config.yaml
encoder_norm: "layernorm"
encoder_depths: [5, 5, 5]
encoder_widths: [96, 192, 384]
fusion: "cross_attention"
decoder_layers: 10
decoder_qk_norm: false
decoder_parallel_block: false
optimizer: "adamw"
beta2: 0.98
batch_size: 128
epochs: 3.9
Rows from block 9 of the image encoder of a small image captioner, named by matrix and row number. Rows with one number within an expert belong to one neuron, the router's apart. Each number is 200 + 30 x the weight over its row's rms, rounded and kept within 0 to 999. All counts start at 0.
Before each expert's rows are labels from the 100 images, of 14976, where the router gives the expert most weight on average: "top examples" is what is common among them. Only what is clearly more common there than usual is listed. The data: drawn human figures in many poses.
# router: slot weights (encoder.blocks.9.mlp.router.weight, 16x192), inputs 0-191
# gate: expert gate (encoder.blocks.9.mlp.gate, 16x192x192), inputs 0-191
# up: expert up (encoder.blocks.9.mlp.up, 16x192x192), inputs 0-191
# down: expert down (encoder.blocks.9.mlp.down, 16x192x192, transposed), outputs 0-191

# expert 3
top examples: orange top; yellow top; orange trousers
router.3,169,231,212,179,183,233,239,224,235,159,218,193,186,221,223,193,197,205,234,185,195,216,187,228,203,173,213,242,187,195,196,209,197,189,237,209,155,230,175,224,192,181,146,250,222,183,170,174,160,245,227,225,225,189,254,199,222,196,192,195,158,168,223,250,227,178,195,183,200,180,205,214,176,217,221,246,178,197,198,225,227,187,213,216,220,202,171,196,170,144,224,188,223,184,169,258,188,142,241,216,161,182,204,158,207,214,221,180,244,249,177,156,183,268,242,216,177,249,186,183,260,218,230,223,202,165,203,142,243,247,249,197,184,231,189,242,185,263,248,186,138,236,191,214,219,199,211,148,199,197,154,225,182,222,203,200,238,199,253,197,202,199,192,174,196,207,166,278,139,225,225,161,211,156,178,177,267,254,190,194,166,201,191,254,184,154,252,208,242,215,168,167
gate.1,204,245,212,249,202,198,237,197,251,143,180,146,202,179,222,248,172,190,187,182,209,279,213,190,190,133,165,196,175,205,180,228,168,156,157,200,213,216,200,234,187,177,238,216,208,209,221,194,232,225,178,166,230,215,211,205,174,225,168,172,200,160,243,188,211,207,224,193,152,140,226,190,191,269,200,191,212,195,189,205,184,167,156,262,215,130,185,220,200,234,214,144,219,203,203,224,153,243,185,235,191,220,221,207,217,162,224,141,190,205,151,201,156,203,209,188,211,180,189,228,240,172,203,127,233,139,185,208,253,170,208,220,193,156,199,182,200,179,195,231,219,196,198,216,196,192,209,180,211,218,196,200,209,187,236,205,203,204,202,201,246,134,177,154,150,208,248,185,144,213,183,156,199,223,169,218,224,179,194,170,219,257,245,252,268,167,186,222,165,190,255,163
up.1,222,238,226,186,188,187,208,166,208,216,140,147,166,245,174,192,190,195,177,178,196,210,173,188,252,212,200,214,175,171,183,174,203,198,202,183,183,181,285,245,181,209,239,213,234,210,230,252,198,231,174,159,162,218,245,163,215,216,219,224,208,172,224,178,222,145,191,238,270,199,243,209,261,188,151,200,175,194,212,191,179,222,224,229,212,231,199,204,169,201,198,181,225,116,206,153,214,162,217,184,179,148,190,213,222,221,170,138,178,234,216,187,203,186,230,187,170,167,165,186,261,149,152,183,267,201,219,187,199,164,175,167,195,235,185,210,206,173,132,209,155,288,201,198,206,167,162,193,198,180,219,194,147,176,159,201,208,230,220,183,231,212,251,211,143,205,181,192,224,219,207,178,250,151,173,200,203,226,209,224,208,169,176,150,209,172,178,172,187,241,198,238
down.1,186,203,255,224,223,207,191,177,201,175,208,159,210,231,210,257,179,246,252,181,188,237,191,260,205,218,221,142,282,181,248,184,201,221,156,181,174,263,177,224,251,227,201,185,182,186,169,173,175,170,218,232,129,149,190,190,180,230,161,254,192,200,226,212,208,259,202,217,203,142,216,172,175,223,168,190,228,182,228,200,215,170,192,154,157,192,233,204,134,179,232,187,177,209,225,148,204,217,182,206,142,242,189,147,199,212,159,211,177,203,197,184,230,210,221,159,174,224,261,161,211,205,203,117,199,175,219,241,197,184,225,187,172,175,168,239,216,160,214,240,187,237,161,181,250,180,209,197,162,191,195,191,217,180,183,185,193,155,201,195,133,197,179,201,180,209,228,247,230,186,159,246,177,191,185,224,193,194,153,230,226,177,153,206,196,190,234,215,233,178,229,199

# expert 11
top examples: red trousers; red top; star jump
router.11,195,249,149,177,177,205,177,254,200,215,163,243,184,214,183,184,229,206,185,187,235,212,194,179,247,234,161,208,218,212,191,237,180,210,186,208,222,242,148,171,200,231,181,209,182,204,182,186,163,173,159,167,159,200,257,178,237,187,201,224,203,221,171,165,215,210,192,215,177,190,241,217,245,200,186,161,229,230,220,196,258,230,223,155,215,187,258,153,191,238,144,215,175,152,213,206,153,232,185,144,179,167,263,198,202,161,203,203,233,163,202,179,204,234,197,147,150,210,171,243,204,151,216,205,190,223,252,197,208,165,259,168,234,179,205,154,169,206,199,157,183,237,163,193,185,233,193,169,137,222,175,212,181,187,237,183,233,228,200,180,239,236,193,213,212,222,225,226,206,165,217,236,178,205,171,204,166,173,194,212,230,243,141,143,256,244,153,219,161,143,228,158
gate.3,133,139,228,235,207,222,221,188,222,167,199,194,141,178,155,257,241,196,213,161,181,239,220,182,205,230,186,173,164,175,227,185,199,209,164,206,230,200,205,215,202,222,246,185,189,201,155,236,165,204,206,209,209,209,248,197,222,203,161,191,171,228,167,177,227,182,189,208,227,147,207,239,212,226,216,242,201,202,170,212,204,151,197,117,201,280,163,214,217,223,165,223,212,161,205,214,163,170,179,193,155,245,193,198,222,177,294,165,159,230,280,184,221,212,177,213,222,206,221,239,223,258,204,223,210,236,233,170,255,193,207,187,238,237,189,185,176,195,185,183,202,185,196,210,229,173,208,162,176,169,176,203,189,193,176,177,221,192,193,189,167,153,250,146,177,217,189,235,165,245,181,226,193,233,199,258,176,247,200,182,220,179,223,142,226,208,228,202,148,234,253,187
up.3,196,243,158,218,120,187,183,252,231,196,213,163,168,190,131,223,182,175,231,205,170,152,240,176,210,223,173,180,223,259,220,165,311,202,213,208,219,189,234,194,210,184,165,229,211,197,210,217,171,166,194,150,205,254,191,227,168,215,188,208,231,221,191,189,193,170,203,224,245,197,186,173,228,131,181,148,303,232,172,240,227,93,211,213,160,167,222,224,220,185,202,227,167,146,252,189,201,230,177,171,216,235,184,185,214,183,191,188,230,206,167,247,178,195,236,213,180,183,217,208,149,210,238,237,195,190,194,219,155,236,215,222,202,193,200,196,203,180,185,193,192,182,225,189,175,227,156,177,152,197,231,183,176,257,212,187,210,204,207,219,235,162,198,223,227,195,151,188,222,205,195,189,220,173,188,194,172,226,160,204,197,209,173,198,196,186,198,188,202,233,271,215
down.3,175,201,166,225,206,178,202,221,222,201,207,155,169,221,227,186,156,203,203,153,235,157,163,196,178,182,204,201,163,231,208,158,243,202,182,154,190,142,224,214,204,188,192,206,129,176,186,218,159,181,211,220,182,155,189,237,197,201,204,188,169,171,163,228,199,217,134,160,208,172,216,174,184,178,258,193,211,178,202,175,237,157,207,205,139,216,142,223,215,165,241,186,200,191,178,202,140,173,204,143,203,188,164,181,201,217,198,197,195,207,260,167,206,216,184,182,193,207,225,231,166,216,255,219,185,223,211,190,222,202,238,206,162,137,220,188,228,205,244,214,178,175,230,204,212,188,170,147,138,169,224,238,211,263,239,177,195,214,200,231,219,143,232,195,215,258,189,180,187,231,274,195,220,215,101,182,176,254,183,239,177,173,203,212,211,166,174,196,179,249,245,141

# expert 2
top examples: red top; red trousers
router.2,164,184,197,218,197,193,202,191,177,199,214,175,199,225,203,206,210,243,240,149,245,186,160,231,178,219,207,224,164,244,197,152,163,241,177,178,211,152,171,183,192,216,146,226,161,214,191,232,208,156,150,190,230,162,186,208,193,203,212,185,188,229,170,245,232,196,147,220,240,196,227,268,205,155,225,212,194,179,187,191,226,196,232,180,192,214,153,172,204,149,220,247,248,189,216,243,130,220,192,203,162,199,208,160,238,178,250,177,200,209,215,166,204,223,245,176,228,185,235,219,229,265,162,179,222,151,174,180,232,170,225,243,194,234,213,204,203,261,188,211,219,235,215,154,250,213,202,195,178,154,164,162,204,217,207,247,240,227,224,234,244,156,168,181,248,218,141,251,153,202,220,208,198,190,147,206,211,259,236,187,227,208,201,225,182,175,259,209,177,187,197,141
gate.0,160,199,218,202,204,216,241,176,132,207,221,179,199,152,247,202,199,184,205,211,166,208,260,96,204,198,219,199,231,231,217,182,201,199,216,175,208,158,274,199,224,165,216,156,216,241,167,170,222,237,223,270,150,177,208,174,165,202,202,208,172,184,211,182,177,186,201,200,216,233,262,243,245,132,172,211,142,175,174,207,180,209,180,153,247,188,195,220,173,207,144,216,164,224,191,192,185,215,142,202,225,161,222,218,220,187,265,183,221,230,202,218,132,173,234,266,204,200,152,213,180,231,162,205,183,218,159,179,207,230,185,187,229,152,200,187,146,180,183,164,160,161,214,168,227,159,193,208,225,206,162,167,148,219,229,177,203,205,206,216,164,210,231,190,210,221,166,201,204,242,232,191,179,190,190,265,248,213,227,198,210,231,224,214,206,171,217,164,206,209,227,221
up.0,199,185,206,151,202,161,179,196,194,204,187,174,204,228,225,210,143,218,196,191,224,197,204,185,195,286,170,217,221,216,237,177,194,197,278,158,264,155,184,228,255,162,231,147,211,235,217,192,214,251,194,248,187,182,258,206,190,232,163,207,242,160,188,150,214,209,210,179,205,148,218,196,166,234,151,218,186,198,149,188,198,221,196,220,166,221,299,213,206,198,204,186,202,195,247,205,209,250,151,226,199,150,145,216,196,222,204,209,173,256,183,199,224,188,174,209,157,197,193,255,177,264,172,220,208,177,240,237,228,230,209,232,228,208,218,228,232,207,241,213,202,291,143,186,201,210,205,179,196,221,214,161,213,207,198,230,225,209,238,213,219,212,216,209,162,197,242,211,207,200,185,199,224,227,174,207,168,158,214,207,234,277,199,168,258,208,195,209,204,213,183,156
down.0,217,218,144,197,213,179,168,223,189,176,155,145,217,208,157,178,200,233,267,195,207,228,210,190,195,188,199,230,178,218,149,242,206,171,176,256,228,194,181,200,224,196,128,238,198,203,194,217,222,169,217,228,209,158,201,164,201,190,240,206,178,195,199,222,193,173,164,215,206,235,216,196,184,220,192,260,202,242,231,199,195,171,134,224,198,189,223,177,178,188,174,159,160,232,176,202,246,198,134,163,195,212,239,191,202,170,192,221,234,193,210,187,179,144,207,230,159,237,260,205,216,147,235,214,193,242,213,251,202,202,192,188,188,146,175,185,175,245,234,192,213,222,179,228,219,145,156,190,264,183,177,158,222,181,260,155,191,234,177,165,215,187,195,165,186,220,236,195,159,222,145,185,216,262,234,226,188,258,129,152,213,207,199,164,208,242,253,178,201,188,228,244

# expert 4
top examples: yellow trousers
router.4,250,247,242,227,230,210,218,190,194,185,217,248,167,212,232,187,208,175,201,219,190,162,166,239,238,237,217,244,220,161,190,183,222,153,164,180,230,170,171,221,228,239,202,204,253,219,189,229,255,182,207,232,229,195,161,196,160,232,236,236,223,244,178,240,178,157,217,224,152,185,154,169,185,172,155,140,172,220,171,231,210,198,188,210,191,235,242,176,223,162,222,243,229,155,222,193,231,227,223,211,234,171,167,235,196,203,146,167,198,222,179,214,237,197,154,236,232,149,234,196,185,158,151,210,211,166,236,257,174,168,153,167,198,214,175,165,192,185,192,216,251,215,166,217,195,258,185,242,237,227,237,249,199,184,143,163,207,211,200,218,218,180,260,253,150,209,155,177,220,174,195,217,204,211,256,217,138,159,203,198,210,223,187,196,192,190,201,191,193,213,167,220
gate.3,174,171,215,204,241,203,210,175,250,189,231,169,177,151,226,258,211,169,201,160,214,187,157,230,182,170,210,199,204,191,248,180,203,236,257,229,166,184,217,207,201,175,216,234,233,202,197,185,200,192,196,218,198,134,224,270,245,197,196,199,166,188,178,155,212,186,211,187,240,177,232,253,252,260,231,244,181,171,227,201,211,210,189,164,211,264,229,182,192,215,179,173,200,246,158,272,172,138,204,194,218,160,195,197,194,231,245,207,257,214,235,201,171,222,206,183,201,176,112,179,224,208,182,205,215,187,203,178,196,273,257,225,135,189,249,204,175,291,186,173,186,228,165,199,190,228,193,158,211,180,186,169,199,210,201,197,228,187,174,208,226,178,144,184,186,215,205,176,190,212,235,230,205,190,187,185,219,259,212,249,138,191,201,188,201,195,197,178,151,199,248,183
up.3,203,219,215,204,225,206,161,207,208,201,216,181,230,199,238,171,171,113,182,219,220,175,231,201,204,190,173,259,288,210,244,189,202,206,252,222,230,236,244,176,176,211,223,196,213,224,205,198,227,199,178,245,176,198,200,206,196,219,246,168,178,191,255,209,138,245,202,184,168,241,171,173,169,194,167,171,166,167,233,211,184,192,212,261,202,207,207,216,142,197,200,159,162,230,115,191,191,185,214,237,240,198,154,188,196,165,177,231,221,150,159,174,214,244,152,215,208,213,172,153,244,165,169,212,144,135,152,206,180,238,188,202,163,212,193,218,192,210,196,219,202,177,130,183,160,216,194,223,179,206,224,234,193,212,219,226,198,192,179,237,199,195,193,222,235,167,218,259,185,173,198,254,233,139,201,136,189,191,222,196,169,236,192,251,212,192,171,197,264,200,212,184
down.3,208,209,219,218,234,217,149,205,198,220,224,181,251,173,259,111,185,131,230,285,206,164,179,189,189,163,210,224,222,221,250,204,183,186,237,191,172,200,232,168,215,200,227,199,221,189,251,205,175,188,181,208,190,193,209,228,163,204,233,198,235,205,228,233,161,222,236,205,183,263,168,191,167,206,128,165,174,156,218,223,199,211,229,240,215,156,188,216,163,214,198,201,208,233,196,179,250,235,237,191,286,176,152,174,233,215,179,200,216,167,188,142,146,257,162,215,179,199,185,179,157,183,171,177,164,210,162,227,174,190,216,232,203,212,182,202,223,191,153,226,186,217,209,245,181,225,175,240,186,219,206,220,190,208,227,223,206,231,166,177,217,194,191,245,192,220,265,221,165,137,211,224,231,181,246,172,186,254,202,196,179,201,172,244,197,145,150,183,187,203,221,192